Rows from block 6 of the encoder of a small masked image model, named by matrix and row number. Rows with one number belong to one neuron. Each number is 500 + 50 x the weight over its row's rms, rounded and kept within 0 to 999. All counts start at 0. Numbers have three digits each.
After each neuron's rows are labels from the 100 images, of 14848, where the neuron reaches its highest value: "colour at peak" is the nearest of a few named colours to the mean colour under the peak. Only what is clearly more common there than usual is listed. The data: flat shapes of many kinds, plain or patterned, on busy backdrops. In brackets: how many of the 100, against the usual share in percent.
# fc1: MLP up (encoder.blocks.6.mlp.fc1.weight, 384x192), inputs 96-191
# fc2: MLP down (encoder.blocks.6.mlp.fc2.weight, 192x384, transposed), outputs 96-191

fc1.376:553601538570466597437517416494455505484536447606575497494409541479575548496519510493543455391557555453503531469595525569415464506399534450589502537500547459548517592519461424485531543495457489516532470518422558571464450572469531479458519514508404440469409504473517464517470499532468516457
fc2.376:454486519441394439445511527479539507439420485503531538492501537528510523495482501434465478541554431544365501493427582421541484421480404591532453381505495520456439580490538551510531511425507462465490581524518512460527453516530537566524600564600417474546485552523533547483539550487510436499
colour at peak: brown (55 vs 24.2)

fc1.171:465504542579556565471548463508582522479580505538449522510527420502373423542534604410457522510480396567441395568523486609466628550546448440487507442532430531435484503451472486466495538514490417469457406471481433492524548540526423483524533391441481540504434556538509494519518559556429503486
fc2.171:492505444463484438553504518548482487506510510440546448440497473489640511440527482553578499398544593493538526442480423418482457385503451496487498530505498461492572517543490511577602552530461539539484509458542562493469472459431542543484527613572486461496572460460516552563518395395591485526
colour at peak: white (80 vs 5)

fc1.63:447452505515458514479495473526545494535495435496491540547477592534512527442515410638552424483409562519432519360546450518466641511555424514445500489544474571576444532523456382560509456442517557587577476459514503424509509496463520480586425529456497444468610506507425535545449542498417522570
fc2.63:512522542573516560518509546453498501576464453534516431413473422511532491535495533473356586527579604434538571584551482531428476490443546568567511568545594526495509522493527519449500517464441397391512518536504436520496562492525530467497600505448395485532440532599558426531469542453455542472
colour at peak: brown (55 vs 24.2)

fc1.155:534508464500474452570495508465482538461525515420500437536599516466514547405534552493468416482583462528499470520472532531513574537458534389514434463593529582526445449435525371465405542485506566513434529527506431488568525540479542519496489575511491529535445458531444531550559433482524501560
fc2.155:444448497580495557491539489545561449471414493571469533493429459557447462581530468548570509469407501406550497490476460535465495427498432577480589531402447410453545459572492537451501474538509419451580484478494567505517546443619457543482503487477400511524526522441611493511491525482472465474
colour at peak: brown (83 vs 24.2)

fc1.348:506577529496442464491525506473480508537496518518471482538394527489441575453572463464588514462445480470517508520430395556488516488464550493433449450535539593396551549467477497542466469517452462475569538514532524469583491536497586400582630529542512422528490544531507652475517518515506487504
fc2.348:475461392495565552482491419490510549398521518472550490431533489462582475574447545502429450534534549548531525396590600531532546468563458527521557548437461416547495507470539522447581536513554583503430525516462487568412531466484442610467406448467485541433502471509553493537493477465447418444
colour at peak: white (81 vs 5)

fc1.36:418381423535495486528543508514490579442470528547486540513478491492521536542509548455536447508500441421477471509544488399543518470461611331500449576560578505420496482398420527524504519447461452394569491543461550499533479418497518520457559488532489425507437513579583551446446450462477517532
fc2.36:477583522451510390540448578485502540470514548452428424455521456498519426575571416587555551506443611482516514527485444525426497504481459477445522446512445493483547547572469460512522522598504536680496498523478410508480477491503451521577440518501440573517534438458478495492470545518471455498
colour at peak: brown (62 vs 24.2)

fc1.335:406476579550448551453446497485472534464521365495491527440481525491478480499447561523472497456435486505569564447434439542547564510480486499537504585611486463497468402514454466474490531542482512444476561587476628445551544540542526525564435558468592477493457467552530473521419496498459383533
fc2.335:644531479484562475488548510532534555522559561501558476576473504506518583466585448480560503552585490485415476426560562458391410491491470496432506415441544500511487585489516514566481472438544489548533478473558379598431491478470547487489537408508469431531563591492469546498545485474536584528
colour at peak: purple (30 vs 3.4); blue (26 vs 1.6)

fc1.245:444503574549446491461453463444496585559506519452512537485557490515479451443526477525482456482536561514585403407437513551477495462446396525367444513531466585475404575452561407467540514457428453527459451548527441466542573466522432504556464499488449602546477478507447519517588423483463536441
fc2.245:535513437443524452534575429503498429434469507503468452540444470497425479557535512389591511440425429509409489588519519418540507485523545440590549502483574434517548457530470549445474518631508498513505524470497602582534403566489469515437519476467466450496516515513519478509438525550536451560
colour at peak: brown (58 vs 24.2); black (33 vs 9.2)

fc1.372:462481465465547494553436535596489365509489486543452569460524512459545580545496515543551426561525449528496543509575471437397564489507498470466438486575565449461468457538568465496513423435441488516556454436553513542411533409507514524459574548466584432463418479552490602466442528487580510510
fc2.372:547551539530474462426525421390502598548446519463457453521495491568419383496490427524472543504467577472576477481473463563538424458456431515582543468471509524589584489518449470471444575597451521490423558542515479443556534529557529516568442572419395564602547527477446478592508396526474541500
colour at peak: purple (31 vs 3.4)

fc1.90:484446539437533552528475524479586540475582527555530449473562559523525519549526439581470500476409462528467452428481592466470481488469517487491512496483578566562540559500539427471505491527471555548471530588496435493593448483486462511524510545498573555406462475501493485542483514499507522471
fc2.90:514536501553487467540492464477497507565455504544493544511505459505490508501494532435571477502538490448501444589439467544512540581472506447462527501549467432449411478520483489507529517453484435459491498454561553580469523521529521492485530490495413443619564542492508481522554512500450544525
colour at peak: brown (49 vs 24.2)

fc1.370:446537519560559473572506553509552515506551513532542382580513483499551412423482529477502537467489502485470425445566466455500548537518520545468493495650395492577581476508497514547561620521528621424532461463567514523584565473479447528516544512466424480547497517452489506522594511470425528477
fc2.370:553459555552419471487456391497490499533471485515407595379515460494463585521564452523512445509424455516521528549399522495456401476441497489531512526435608515501410508478516498414447410562452437530513501551524533487454429553550499454498490499526598544486472489513496497515471485493485467454
colour at peak: orange (49 vs 1); yellow (42 vs 1.2)

fc1.156:551548545501425459369525514412543454504494509487557461464435519525484586534471381465528475535495443574456549475470477558473464418515489639514396471535465550519550555541475469549518483526547490524471505441467627505584526440552545405490470590566473479495624500518537490482475401415481512553
fc2.156:450413467526539458471442513546422517532563441535570472478491626466512443514528591492513526465463549528554551491464450530492444578518518500544543488476546396519534499513478492391515568561467516534545451476504459556459449536441494543428509397533461482419480505469498448468476449493493514520
colour at peak: orange (37 vs 1)

fc1.147:537572467514555508532499573541545521560447449425537553535589469453547554526488489555470554566458551438471465475554446524516514420453431505545492460453468566535459513553541477525573476497488493416496463499513494493485452482492449547510420371458483519469519435502528586490409543506454487464
fc2.147:485422505484516511447463364465452550510575513548572448509479575579452517444502528510553473553506409537577510485462592546447505467426572477480512533535487504524536539530493477504515461531407470553484568499546553532490508526499491523540618594587548472547450540495500445589560427471518467526
colour at peak: white (27 vs 5)